config = dict(
    arch='vit',
    model='image classifier',
    dataset='scattered letters and digits in many colours',
    train_examples=97500,
    image_size=48,
    crop_scale_min=1,
    horizontal_flip=False,
    translate=0.06,
    cutout=0.4,
    targets=['largest'],
    num_classes=36,
    norm='layernorm',
    norm_position='pre',
    hidden_act='swiglu',
    mlp_ratio=2.67,
    head_dim=64,
    fused_qkv=True,
    bias='all',
    qk_norm=False,
    parallel_block=False,
    inner_norm=False,
    moe='soft',
    num_experts=32,
    moe_every=2,
    expert_mlp_ratio=0.5,
    slots_per_expert=2,
    shared_expert=False,
    patch_size=[6, 6],
    layers=8,
    width=128,
    positions='learned',
    pooling='class_token',
    mixing='mixup',
    loss='cross_entropy',
    head_dropout=0.1,
    residual_init='none',
    optimizer='soap',
    beta2=0.95,
    learning_rate=0.0032,
    beta1=0.9,
    shampoo_beta=0.95,
    eps=1e-08,
    precondition_frequency=32,
    max_precond_dim=1536,
    one_sided=False,
    adamw_lr_other_params=0.0022,
    max_grad_norm=3.0,
    max_steps=11200,
    batch_size=384,
    epochs=44.1,
    lr_schedule='cosine',
    final_lr_fraction=0,
    warmup_steps=1120,
    weight_decay=0.1,
    adamw_weight_decay_other_params=0,
)
Rows from block 2 of a small image classifier, named by matrix and row number. Rows with one number belong to one neuron. Each number is 200 + 40 x the weight over its row's rms, rounded and kept within 0 to 999. All counts start at 0.
After each neuron's rows are labels from the 100 images, of 14848, where the neuron reaches its largest size: "strongest on" is what is common among them. Only what is clearly more common there than usual is listed. The data: scattered letters and digits in many colours. In brackets: how many of the 100.
# gate: MLP gate (model.blocks.2.mlp.gate.weight, 336x128), inputs 0-127
# fc1: MLP up (model.blocks.2.mlp.fc1.weight, 336x128), inputs 0-127
# fc2: MLP down (model.blocks.2.mlp.fc2.weight, 128x336, transposed), outputs 0-127

gate.146,143,211,144,209,229,185,152,284,191,214,243,238,218,176,200,255,250,174,208,213,207,129,214,196,188,166,189,238,148,253,320,150,169,236,202,213,227,228,248,200,205,208,219,238,225,184,114,185,79,226,231,239,203,186,163,222,225,241,167,217,200,174,187,222,198,181,273,228,222,204,203,191,91,184,175,167,137,247,227,242,164,227,218,189,231,261,180,137,225,130,179,222,210,202,228,212,160,226,172,98,231,249,201,156,243,200,185,95,171,251,249,201,194,204,227,239,141,183,184,274,160,180,199,213,164,208,235,149
fc1.146,171,136,169,199,208,179,175,201,202,222,250,222,226,199,179,172,191,153,177,250,269,184,239,218,97,138,140,227,208,181,164,265,176,198,224,184,137,216,241,185,193,194,152,229,257,184,249,235,156,195,177,212,196,199,188,252,90,195,219,218,300,175,209,223,192,245,214,226,267,234,307,196,244,218,212,173,208,226,239,245,142,187,268,262,152,144,227,156,156,182,138,190,215,189,190,201,189,153,201,197,230,235,254,221,240,106,275,154,160,201,249,229,155,132,211,161,196,170,185,235,258,207,142,189,210,130,209,209
fc2.146,188,170,145,207,215,277,221,224,142,227,231,231,150,168,163,121,274,172,197,224,196,190,171,194,232,171,260,140,162,167,228,169,139,233,177,175,231,243,280,225,235,131,198,179,187,211,169,215,170,187,155,190,213,130,183,152,241,186,252,232,156,138,250,213,210,227,178,266,171,219,235,138,231,238,157,250,219,227,251,179,229,211,140,218,203,207,243,146,248,163,288,176,175,201,184,192,94,225,222,141,182,224,229,164,113,194,169,175,168,175,215,298,203,222,235,232,182,138,176,182,115,189,243,162,208,240,234,177
strongest on: the character G (29)

gate.193,196,236,238,167,206,225,202,229,173,181,202,229,204,207,130,213,252,202,162,206,281,151,202,266,134,231,173,180,290,180,233,267,139,226,212,155,213,218,195,231,190,172,152,134,195,182,169,121,173,275,218,191,132,179,164,165,244,223,222,202,184,98,187,236,156,142,178,113,178,208,173,233,197,228,217,249,283,171,172,182,187,213,195,152,149,182,165,160,175,143,264,237,215,157,208,119,215,201,213,207,246,215,193,229,207,197,215,238,217,267,177,218,195,154,231,126,168,234,250,246,104,246,175,220,258,214,183,269
fc1.193,187,177,168,221,198,163,198,159,202,246,217,170,213,177,240,138,152,181,252,212,236,285,215,247,271,185,231,269,180,178,221,127,206,155,204,226,134,183,151,197,212,223,163,250,206,251,250,251,197,124,223,197,266,148,225,199,211,148,205,177,236,238,232,114,217,194,187,175,212,186,234,197,251,245,172,222,119,208,180,196,230,255,181,183,182,272,185,153,270,203,206,166,185,220,154,287,235,169,173,252,188,244,243,134,219,213,209,190,145,157,217,133,248,194,124,192,198,161,210,156,315,192,218,239,189,185,265,127
fc2.193,225,180,196,235,189,186,238,225,109,156,173,173,147,273,136,212,152,231,187,129,128,213,223,246,192,207,188,195,203,262,210,188,206,154,215,197,235,249,124,282,199,193,284,131,215,95,189,159,189,192,193,237,151,130,145,195,228,166,151,260,164,212,193,218,244,183,171,189,180,230,213,204,173,191,134,119,213,225,250,181,159,157,239,143,213,184,194,204,268,222,178,165,249,205,230,234,213,271,183,174,219,238,166,265,257,195,198,250,216,225,271,200,228,189,203,286,222,155,211,226,225,216,232,130,247,202,254,238
strongest on: the character M (31); the character W (28)

gate.27,144,183,231,234,187,140,204,184,203,171,232,185,210,190,125,212,175,201,175,198,227,168,208,168,166,208,261,235,202,282,158,144,192,180,249,140,151,316,240,225,272,222,134,162,189,214,258,145,200,273,225,228,219,238,234,199,197,222,149,223,133,147,265,158,205,200,144,161,282,182,202,196,179,228,179,162,135,173,174,177,165,201,170,160,210,215,159,146,252,261,172,202,180,176,254,199,110,133,156,209,223,216,208,230,199,172,183,145,245,183,259,184,268,186,142,169,163,166,225,165,232,165,164,233,197,251,187,112
fc1.27,300,296,123,218,227,258,211,222,212,180,250,230,206,112,240,179,254,206,188,243,182,237,238,234,207,230,158,184,180,212,174,94,182,207,162,257,150,160,195,189,126,247,246,252,195,193,175,211,209,200,223,173,231,130,218,220,125,176,155,185,194,240,221,196,164,182,197,205,112,174,238,192,121,217,235,210,251,210,192,145,235,140,240,216,207,191,230,188,139,202,190,192,263,184,197,189,265,232,221,248,204,225,222,187,249,212,207,254,201,169,163,245,138,142,225,236,246,268,230,198,198,206,311,183,207,166,210,263
fc2.27,140,199,197,202,178,131,198,201,266,233,206,211,237,261,259,226,263,210,171,247,190,140,204,172,161,205,198,124,239,168,181,194,217,182,119,163,195,221,185,232,225,164,275,223,237,217,208,163,242,175,258,146,154,215,234,201,174,109,185,134,239,186,226,273,210,286,225,196,193,235,192,248,119,170,252,165,189,206,134,161,226,216,259,223,221,174,217,216,204,166,185,232,216,246,228,249,198,155,155,205,253,162,170,227,258,224,196,155,260,177,225,230,266,221,191,170,214,189,293,196,264,248,255,239,249,129,149,144
strongest on: the character Z (29)

gate.264,197,262,245,256,248,172,171,232,160,224,179,137,224,193,173,176,200,221,248,268,222,241,277,133,202,140,192,139,208,181,194,279,183,180,305,203,211,221,158,264,218,181,130,206,172,191,159,231,142,229,261,216,211,210,195,223,195,223,167,226,166,285,223,161,225,162,235,123,196,198,224,266,231,200,200,204,171,100,112,164,226,257,154,224,282,214,156,216,192,220,209,180,196,161,232,211,147,226,152,188,199,154,179,169,152,249,151,175,244,183,206,175,204,267,160,214,165,203,252,201,206,189,190,183,230,150,296,163
fc1.264,204,259,104,213,208,157,197,207,226,161,259,220,139,223,155,193,173,184,163,166,174,159,125,171,220,228,172,196,137,192,123,187,193,146,81,214,198,163,236,216,86,203,202,244,225,175,201,184,256,240,213,208,221,222,179,166,138,150,214,229,236,259,244,191,166,281,174,213,239,217,164,166,211,207,192,198,196,219,226,159,183,200,263,252,120,162,237,250,281,113,196,216,209,197,214,172,257,212,256,245,179,245,162,229,176,141,211,259,218,203,232,242,171,137,245,142,232,154,202,221,174,187,213,265,208,205,189,234
fc2.264,216,174,292,201,180,240,170,186,165,154,190,153,196,189,253,212,167,183,228,264,216,214,241,203,211,216,244,211,214,156,147,256,244,284,306,187,203,187,147,204,229,255,235,136,182,216,184,235,172,189,83,278,196,212,144,246,235,306,142,90,219,169,214,253,250,232,223,239,173,226,158,154,220,213,255,234,173,170,216,184,235,205,184,169,170,248,167,202,206,218,210,208,220,193,190,216,144,245,148,129,234,143,187,244,147,229,203,157,196,162,222,152,216,260,152,223,187,213,215,174,214,208,164,168,221,218,187,272
strongest on: the character G (29)

gate.20,187,161,217,171,193,219,213,172,248,188,172,212,221,198,171,254,169,209,233,231,112,224,168,278,199,242,211,177,221,71,142,201,253,124,137,91,114,210,217,192,205,239,232,207,266,194,203,149,229,203,194,137,256,217,193,232,253,239,232,235,237,204,162,173,205,198,250,205,213,314,275,187,209,247,226,246,237,217,269,115,154,202,226,157,236,195,232,241,227,134,176,210,236,157,190,238,241,237,181,177,179,159,173,199,163,244,226,215,201,210,252,219,183,187,172,246,172,181,193,154,200,214,230,128,232,165,201,243
fc1.20,147,178,188,156,166,140,243,181,183,176,208,181,188,144,227,210,242,182,160,194,244,140,157,209,256,285,199,249,231,208,212,163,240,242,217,202,195,246,209,212,252,168,189,202,183,202,237,197,282,166,185,221,234,197,271,229,163,264,198,206,174,156,188,198,288,180,240,143,239,144,192,239,212,201,178,183,243,215,293,256,213,196,160,194,179,142,178,146,240,237,130,174,139,145,241,226,155,211,258,191,127,274,240,178,146,256,181,174,239,201,224,169,225,242,233,168,228,303,237,211,141,247,229,151,138,249,243,157
fc2.20,120,212,193,222,265,211,227,218,174,277,134,208,207,232,253,210,217,211,190,227,224,182,149,179,121,236,177,196,192,124,201,185,229,141,174,176,196,248,170,250,167,146,263,168,224,238,132,121,184,186,192,204,195,185,131,145,210,206,174,212,286,294,139,235,206,221,159,253,206,191,167,194,186,245,231,169,198,186,238,140,229,210,232,200,228,244,158,257,274,195,251,235,188,162,211,182,209,211,153,256,252,188,151,216,231,240,232,159,168,248,199,275,225,174,188,263,137,182,255,240,279,260,212,226,225,169,183,272
strongest on: the character Z (28)

gate.194,217,267,199,167,116,143,286,240,254,202,162,132,210,188,284,119,184,162,249,206,223,251,143,192,168,223,225,250,184,264,192,228,204,197,233,135,265,231,189,275,204,244,165,131,212,196,233,173,229,194,254,295,196,228,200,214,206,243,229,112,184,211,255,181,190,195,204,198,183,207,228,264,159,280,181,179,166,196,171,189,233,204,210,252,209,124,207,210,203,163,197,216,262,177,222,259,210,175,110,233,222,230,207,205,162,233,229,165,225,233,289,228,177,192,232,190,164,225,221,245,191,156,115,249,180,238,205,195
fc1.194,208,222,161,220,203,156,171,242,185,204,151,185,217,189,167,173,196,252,249,249,127,210,201,161,142,176,256,159,130,238,166,121,154,195,232,233,218,284,209,242,238,221,196,162,153,230,197,190,166,231,195,223,204,192,133,186,169,181,213,210,213,215,212,144,155,166,188,253,164,227,243,271,194,186,130,191,208,242,136,150,235,217,223,268,186,185,180,153,161,275,189,206,258,130,236,194,127,241,177,165,223,255,204,250,201,197,201,147,241,225,199,184,223,254,188,195,147,235,292,157,289,266,145,227,162,193,208,89
fc2.194,172,219,180,242,285,216,199,160,169,207,247,253,190,209,187,200,190,177,184,184,282,176,175,238,240,236,210,204,233,166,222,240,198,252,205,206,235,225,187,267,175,169,203,199,196,248,188,264,272,144,153,211,154,216,248,272,236,279,261,230,127,139,214,229,194,262,264,233,238,177,195,194,209,229,192,271,187,186,295,213,200,175,181,198,205,186,197,187,181,225,227,152,93,191,88,183,248,180,239,174,184,214,140,261,248,248,204,252,177,220,176,196,192,198,208,204,246,277,171,232,173,161,248,159,206,216,159,309
strongest on: the character Z (27)

gate.104,230,187,192,185,267,137,150,178,244,256,205,186,166,229,166,181,125,203,265,162,237,196,198,187,299,189,197,231,194,202,283,230,127,232,204,203,193,214,265,185,205,172,131,218,237,174,195,192,224,206,284,269,156,205,122,191,212,195,210,197,158,181,262,167,246,201,194,137,155,156,207,148,247,192,191,229,114,201,185,248,171,252,256,226,159,226,135,229,192,131,175,211,219,199,169,215,54,127,207,193,116,196,177,207,155,186,204,193,229,214,238,197,137,241,159,216,256,190,242,213,205,177,250,233,195,216,217,216
fc1.104,288,218,140,166,164,229,143,268,254,274,213,238,173,199,264,208,203,176,181,228,199,189,225,266,175,118,223,239,201,173,266,200,203,218,197,199,223,278,238,186,204,248,209,218,173,120,189,197,144,175,141,191,206,215,284,165,258,246,187,121,209,213,123,192,228,189,135,168,202,198,316,111,177,181,202,175,178,144,175,224,160,153,239,241,231,176,193,171,159,117,180,191,228,260,200,241,199,197,154,161,201,199,227,207,243,234,242,208,279,237,216,225,140,230,219,184,219,174,220,222,149,137,238,224,221,182,231,186
fc2.104,192,221,184,129,182,214,217,126,179,163,157,186,265,268,220,158,174,193,176,220,186,237,162,233,181,188,236,193,174,152,176,195,165,165,250,180,198,118,218,216,188,203,225,168,187,188,198,172,200,207,211,183,210,169,286,262,168,212,140,268,174,227,258,197,199,189,228,248,225,244,134,128,209,173,263,142,216,200,262,188,221,166,163,207,144,172,227,197,206,193,212,246,230,162,142,220,119,128,231,265,190,200,209,221,187,200,238,251,147,181,130,265,182,275,135,200,160,254,133,213,173,260,232,163,247,139,95,143
strongest on: the character Z (50); the character 2 (37); largest: 2 (29); largest: Z (27)

gate.189,125,181,207,161,259,129,156,155,203,241,179,189,142,196,265,205,162,261,225,211,102,260,224,147,175,221,149,113,163,296,205,194,143,184,231,200,202,212,251,153,192,174,242,185,243,254,155,249,205,256,207,235,246,169,145,198,196,210,231,180,192,213,236,265,100,183,190,256,139,201,273,201,195,150,172,222,112,231,250,236,157,218,198,228,205,211,221,199,221,207,225,271,198,195,186,209,205,230,208,151,221,266,210,256,197,211,225,136,133,175,226,259,232,221,167,240,248,209,234,203,230,208,144,231,186,236,204,247
fc1.189,128,211,246,209,248,132,161,103,257,251,135,256,202,209,177,239,198,272,193,169,161,179,195,209,190,216,155,167,198,265,257,161,224,183,223,240,255,149,211,210,202,231,211,196,244,181,218,236,237,209,162,181,110,161,234,182,192,275,152,217,153,190,267,228,167,159,147,215,218,137,154,235,242,207,142,191,165,197,237,274,187,236,163,194,135,176,225,187,240,158,216,259,190,200,218,162,231,105,228,145,181,157,275,174,169,208,216,180,211,194,133,263,241,211,233,221,248,224,225,232,231,213,192,277,143,222,161,246
fc2.189,245,187,209,125,138,182,182,243,232,209,195,188,239,222,212,225,189,227,170,129,192,225,171,210,131,183,151,217,276,183,163,230,238,209,206,121,137,201,153,152,208,238,136,200,173,111,107,211,226,263,202,177,189,188,129,209,168,126,220,197,186,280,168,119,179,220,217,211,188,196,271,243,254,210,231,228,257,191,184,150,202,147,250,213,175,187,178,205,209,239,140,169,165,270,222,236,226,180,207,145,214,177,201,223,211,122,233,147,304,239,255,133,137,265,225,199,185,216,207,146,195,226,191,225,232,201,175,179
strongest on: the character Z (33); the character X (30); the character 7 (28)

gate.81,230,220,165,181,198,183,174,179,181,260,207,149,164,205,187,174,210,206,221,248,201,246,119,226,228,189,236,187,174,276,189,229,186,175,265,172,211,153,152,192,249,221,216,210,213,175,218,216,117,202,248,200,179,251,180,228,196,206,205,240,249,208,221,170,157,243,163,274,241,220,278,235,167,186,189,169,203,180,168,214,160,195,187,293,121,205,148,224,190,222,171,145,145,220,101,229,118,127,160,207,169,160,292,221,161,99,172,244,265,206,192,216,274,214,231,182,192,210,191,113,195,193,212,193,199,197,173,85
fc1.81,252,189,226,178,248,167,164,200,265,200,208,247,243,221,185,161,186,219,103,200,181,161,185,209,249,196,216,252,165,222,180,226,258,182,280,217,185,201,190,211,185,181,155,176,202,151,241,170,195,186,235,194,187,219,212,220,184,191,249,263,143,194,171,184,213,180,186,237,246,101,216,185,149,218,192,173,195,132,201,224,149,230,154,211,116,263,236,187,259,159,131,290,184,165,193,264,119,179,235,133,249,186,225,214,159,168,171,137,176,238,217,152,328,234,299,177,171,174,171,234,176,236,178,171,158,252,201,192
fc2.81,220,201,280,189,270,258,275,212,204,148,211,186,166,172,138,171,231,214,208,135,123,205,182,180,180,225,180,259,245,171,256,213,182,236,129,189,178,167,264,156,232,205,190,152,237,244,181,182,192,242,175,191,167,165,176,171,230,128,266,229,154,215,182,123,221,213,171,191,82,207,139,226,212,218,214,292,188,255,157,187,196,250,209,164,186,210,179,188,267,158,228,171,226,143,213,141,225,198,202,128,195,228,184,211,212,267,222,178,245,170,167,201,241,167,202,236,225,189,204,158,114,233,187,209,306,237,253,238
strongest on: the character Z (43); the character 2 (40); largest: 2 (29); largest: Z (27)

gate.225,184,173,153,232,185,165,205,183,284,160,184,192,245,167,181,250,124,190,230,254,154,165,261,267,209,196,162,167,163,223,180,218,242,217,211,268,196,228,208,238,166,204,143,183,192,209,196,169,211,175,140,162,151,168,192,245,211,187,188,143,287,243,221,249,183,179,176,192,195,228,180,204,242,187,243,137,92,273,161,249,160,204,208,191,199,161,189,199,149,112,192,160,164,145,194,252,279,206,132,261,248,198,235,252,196,176,146,149,189,177,213,293,195,255,201,200,209,230,202,229,229,262,141,269,208,200,204,114
fc1.225,305,190,195,245,117,213,270,232,206,150,255,198,248,194,182,205,177,195,263,213,255,141,201,255,117,196,244,167,172,202,192,129,180,172,213,174,217,222,182,194,199,189,172,247,268,280,259,110,164,170,151,229,210,136,231,200,227,237,156,204,228,222,167,154,179,171,237,156,223,195,157,203,198,243,179,211,259,120,243,202,188,206,232,249,246,189,146,237,209,222,212,266,213,163,240,205,206,195,195,168,215,284,209,158,184,189,104,203,176,156,204,263,217,196,198,180,203,146,201,185,155,175,248,245,182,172,116,112
fc2.225,205,209,192,163,208,207,188,218,177,237,256,251,134,273,246,124,225,253,250,185,249,242,233,219,303,169,209,209,303,156,183,199,203,240,119,277,305,202,223,242,185,210,174,199,216,154,178,124,200,166,176,157,239,127,231,166,140,206,269,174,196,187,137,190,188,147,198,178,224,190,170,176,265,192,194,215,139,227,220,220,218,222,233,164,247,185,189,169,175,229,252,166,144,206,173,212,239,249,247,217,148,175,172,165,220,201,161,158,245,210,186,137,177,202,177,236,257,259,179,165,198,198,229,294,193,193,257,235
strongest on: the character G (31); the character C (29); the character Q (25)

gate.246,146,144,149,273,218,222,195,230,217,205,183,209,206,211,173,227,207,254,174,185,178,244,135,269,278,160,291,210,139,215,261,156,182,214,229,220,122,240,241,275,196,231,170,208,157,187,155,257,117,179,216,263,230,197,181,172,256,176,166,167,225,233,261,203,214,205,93,178,202,243,186,189,204,217,193,243,155,211,233,184,181,224,236,121,180,161,186,148,219,157,245,149,150,149,242,141,168,234,204,179,197,179,261,211,217,188,135,210,203,203,118,152,215,175,255,267,210,155,191,215,219,147,241,214,149,228,250,159
fc1.246,251,180,266,241,259,203,184,174,100,218,183,173,151,173,163,247,153,184,180,243,221,215,224,248,249,186,223,165,226,175,182,196,271,181,141,162,129,216,199,217,184,209,166,218,122,156,197,170,200,264,246,191,160,205,177,185,282,146,201,159,259,172,228,232,146,161,166,150,229,161,234,204,194,226,255,174,225,218,195,245,214,187,142,143,152,261,208,171,200,259,213,156,118,246,202,168,234,178,231,192,154,134,239,225,131,170,194,231,204,259,162,215,254,205,202,227,279,139,130,122,224,177,196,176,261,188,264,220
fc2.246,184,151,202,180,201,216,190,148,247,182,232,197,170,202,230,141,225,246,153,151,234,250,237,170,308,253,161,220,205,178,248,176,233,241,158,250,216,140,156,191,176,222,193,169,185,188,170,193,253,179,171,191,174,183,123,204,230,208,286,183,206,192,206,217,275,259,205,190,269,196,112,164,235,215,214,248,147,202,194,242,190,210,187,211,217,214,151,249,211,210,203,236,112,242,152,153,306,299,177,221,236,196,124,142,257,164,152,225,189,246,185,181,234,184,172,224,244,233,202,235,182,225,260,250,122,199,234,260
strongest on: the character D (48); largest: D (45); the character O (32); largest: O (27)

gate.213,229,184,237,217,185,211,211,262,140,232,156,184,139,119,149,197,164,195,190,254,190,164,288,254,205,261,193,254,205,207,175,196,245,219,158,146,132,168,232,232,204,230,237,217,214,295,231,206,175,145,263,216,269,209,171,211,213,242,184,214,206,135,207,171,235,177,200,193,188,209,241,281,186,205,208,234,233,149,221,217,186,202,273,204,173,193,196,193,257,262,119,170,135,192,154,211,189,221,181,217,149,173,166,133,194,160,158,182,90,306,164,229,165,205,166,227,202,221,115,169,270,236,157,206,176,203,232,238
fc1.213,149,111,115,166,162,270,190,177,222,133,205,221,221,205,208,169,221,189,217,190,188,212,198,243,271,190,244,207,227,251,233,202,268,147,163,299,185,153,242,176,213,167,291,176,194,190,224,190,287,196,226,187,158,202,274,211,224,179,205,168,122,154,196,199,210,198,157,178,237,127,231,258,239,208,245,268,211,239,203,162,243,238,214,208,123,139,180,211,206,259,163,213,171,177,233,252,180,221,221,213,248,208,138,106,179,223,151,238,187,187,223,220,111,223,169,126,196,146,227,231,231,192,155,175,222,212,165,188
fc2.213,269,128,187,195,146,206,222,190,188,192,232,200,200,198,131,259,179,234,255,218,198,160,209,202,158,158,244,191,247,167,147,116,144,174,180,238,301,210,209,203,204,278,159,184,206,238,200,120,201,151,194,68,230,242,146,97,194,227,134,236,245,204,153,184,195,130,198,229,190,185,201,216,238,164,191,182,160,186,177,138,234,254,152,134,182,194,169,191,243,180,225,150,188,192,238,247,208,253,194,191,184,159,163,170,166,233,221,199,241,238,182,196,237,159,234,204,157,232,215,171,180,144,173,261,139,241,259,241
strongest on: the character G (30)

gate.311,182,201,198,240,221,244,149,171,186,182,254,222,185,133,137,218,208,169,142,261,207,138,158,191,185,177,205,145,274,236,152,147,245,160,220,188,187,147,168,213,199,242,260,173,204,123,224,191,160,210,232,205,188,239,169,190,296,261,174,178,259,260,177,173,326,214,245,212,164,196,215,224,187,264,267,201,162,258,133,169,244,192,202,184,239,192,237,167,203,227,236,176,209,238,176,170,155,197,200,192,162,134,204,237,176,267,191,248,203,328,192,224,185,243,254,236,242,191,168,211,149,212,182,134,207,188,172,253
fc1.311,228,222,169,218,252,206,183,198,183,163,225,213,142,137,169,226,165,193,252,193,195,255,163,110,238,157,137,180,275,157,250,188,205,186,210,158,143,214,155,164,113,234,194,263,193,204,174,231,176,166,180,193,197,183,176,204,283,218,159,214,275,231,198,207,193,212,163,176,187,262,139,189,250,234,239,177,241,165,111,129,164,162,214,206,205,157,194,187,172,250,278,146,151,215,186,233,212,152,148,260,230,146,219,252,195,171,261,318,193,180,282,215,208,145,130,194,203,207,166,192,171,218,246,195,241,247,181,203
fc2.311,199,259,271,205,173,210,273,215,189,180,209,245,219,244,191,218,166,186,222,135,157,258,248,192,192,271,100,169,158,190,278,234,205,216,291,299,220,178,138,209,193,223,143,167,206,225,217,153,170,213,223,218,276,241,158,192,199,205,176,176,177,209,220,170,164,258,234,208,229,180,201,181,198,228,164,233,228,127,172,226,201,121,234,284,232,219,198,164,169,163,259,284,139,180,192,122,267,180,256,174,196,240,184,194,231,143,226,189,224,244,140,163,132,163,225,202,189,218,157,152,235,158,213,202,189,231,179,149
strongest on: the character D (31)

gate.272,208,204,159,226,183,216,138,170,186,273,224,113,191,127,204,221,227,196,206,179,191,158,220,222,223,176,181,202,200,226,219,207,258,219,204,143,204,198,194,174,241,212,174,185,226,167,222,163,103,151,267,235,166,221,233,201,147,172,185,196,177,225,167,263,227,145,228,163,198,184,190,163,215,252,235,251,203,251,192,199,273,190,232,278,174,189,198,246,197,239,216,183,190,148,279,248,174,177,189,137,133,134,198,278,289,243,177,255,171,205,129,214,217,169,185,204,176,116,208,257,110,138,183,183,228,185,75,208
fc1.272,116,197,164,153,269,170,240,194,152,127,208,191,199,209,231,212,121,282,105,220,225,112,177,223,225,176,209,180,209,197,211,215,160,259,177,234,206,232,238,222,192,170,253,211,176,202,144,249,193,215,118,123,244,144,219,151,149,249,241,218,163,153,234,218,221,168,222,245,214,177,222,212,272,213,268,186,252,213,262,191,214,256,141,243,169,245,172,223,187,244,208,214,192,166,274,249,201,202,266,222,207,221,172,167,251,204,216,131,251,182,238,254,236,202,188,221,244,173,248,194,177,236,274,253,199,238,261,173
fc2.272,188,199,189,173,160,209,208,218,177,172,186,232,249,194,193,145,241,165,202,262,161,203,259,130,221,192,216,244,151,200,193,162,230,178,221,271,271,244,190,198,234,229,218,266,140,181,194,167,238,247,210,213,137,240,190,240,282,197,213,238,212,154,184,153,236,257,157,123,210,218,182,179,141,244,165,208,269,127,170,220,231,166,210,204,217,127,200,115,157,298,233,216,172,181,275,156,172,218,157,241,175,198,259,225,173,265,169,223,132,220,267,271,210,222,120,184,221,244,242,188,238,180,215,140,201,173,153,158
strongest on: the character M (50)

gate.82,232,230,159,251,246,147,141,207,168,147,174,198,198,254,259,159,221,234,184,260,237,204,134,240,161,137,184,193,153,216,224,219,235,249,131,202,257,141,154,176,232,139,153,191,282,208,169,169,207,207,84,173,164,199,224,203,185,232,178,144,205,132,200,214,187,192,216,177,203,256,189,275,245,120,210,236,168,235,156,203,142,174,162,160,197,206,294,219,231,245,194,232,128,162,202,183,202,212,261,202,181,222,175,179,159,224,214,211,217,198,101,241,215,195,213,248,154,242,199,221,125,196,242,258,177,128,158,198
fc1.82,123,181,240,240,157,230,252,153,193,205,231,234,249,198,234,158,148,201,224,248,214,150,197,269,195,248,214,172,190,130,255,286,224,226,139,163,217,155,261,159,171,133,144,198,151,194,236,182,206,215,216,166,234,160,276,154,188,201,253,227,142,195,186,274,173,196,205,202,261,140,202,224,217,248,216,234,275,265,205,140,108,214,216,175,221,172,206,195,127,169,260,207,204,222,231,210,170,211,206,185,191,198,171,286,208,184,148,155,182,197,225,283,207,198,263,159,273,232,226,203,254,212,121,164,180,153,179,209
fc2.82,205,219,176,193,212,203,164,217,196,231,167,223,150,148,169,183,209,191,216,190,265,155,203,134,179,268,197,141,200,152,218,183,209,222,209,217,260,181,188,201,174,307,177,101,205,146,204,230,162,196,226,159,179,246,214,213,158,246,204,181,223,241,128,151,185,173,233,225,209,143,140,125,128,170,202,203,202,136,262,199,141,163,247,193,198,157,157,241,121,169,251,247,241,163,209,191,145,176,194,213,151,155,161,251,245,137,235,203,253,191,154,264,233,146,245,124,205,174,178,233,274,294,214,161,189,178,197,243
strongest on: the character D (30)

gate.181,212,223,226,226,206,134,176,169,184,200,221,199,162,216,191,216,271,131,228,190,162,175,237,244,186,215,197,189,191,194,231,191,247,165,112,210,150,185,195,186,217,170,210,150,170,230,189,277,184,222,163,115,205,177,192,217,292,233,295,203,263,153,247,283,171,200,185,117,204,247,175,275,215,196,198,219,199,220,234,237,212,118,137,206,173,192,216,175,182,209,167,205,149,209,187,171,230,229,131,134,174,202,226,180,251,205,211,221,95,192,126,289,140,160,188,218,204,195,95,171,220,234,163,187,284,197,228,219
fc1.181,205,187,238,206,230,187,224,260,155,206,252,133,155,51,210,252,203,153,171,256,189,174,226,247,222,158,182,226,251,184,248,211,177,220,176,188,191,197,157,206,245,107,193,187,181,226,219,295,115,197,219,184,155,135,183,213,232,209,257,227,179,171,185,228,168,132,224,141,188,251,203,255,185,191,138,162,266,194,147,230,168,226,221,209,209,208,277,179,199,205,136,230,132,176,206,160,174,220,186,181,179,228,243,187,160,161,196,178,117,280,241,187,227,204,124,188,227,171,119,187,249,247,190,156,211,197,215,237
fc2.181,209,237,151,215,123,170,209,152,188,161,145,237,189,232,213,182,143,130,206,171,173,237,199,271,180,182,256,220,237,214,197,255,223,147,169,158,167,170,144,152,167,220,151,145,277,210,173,106,254,142,209,139,168,279,200,217,132,194,200,191,244,222,259,167,198,182,207,237,224,202,239,211,144,195,245,169,206,188,242,195,197,184,209,195,198,290,203,219,196,183,280,137,205,204,172,208,180,246,244,238,194,139,117,192,217,201,225,206,215,242,170,182,164,317,221,248,179,192,225,235,165,275,267,195,222,121,198,154
strongest on: the character Z (51); the character 7 (26)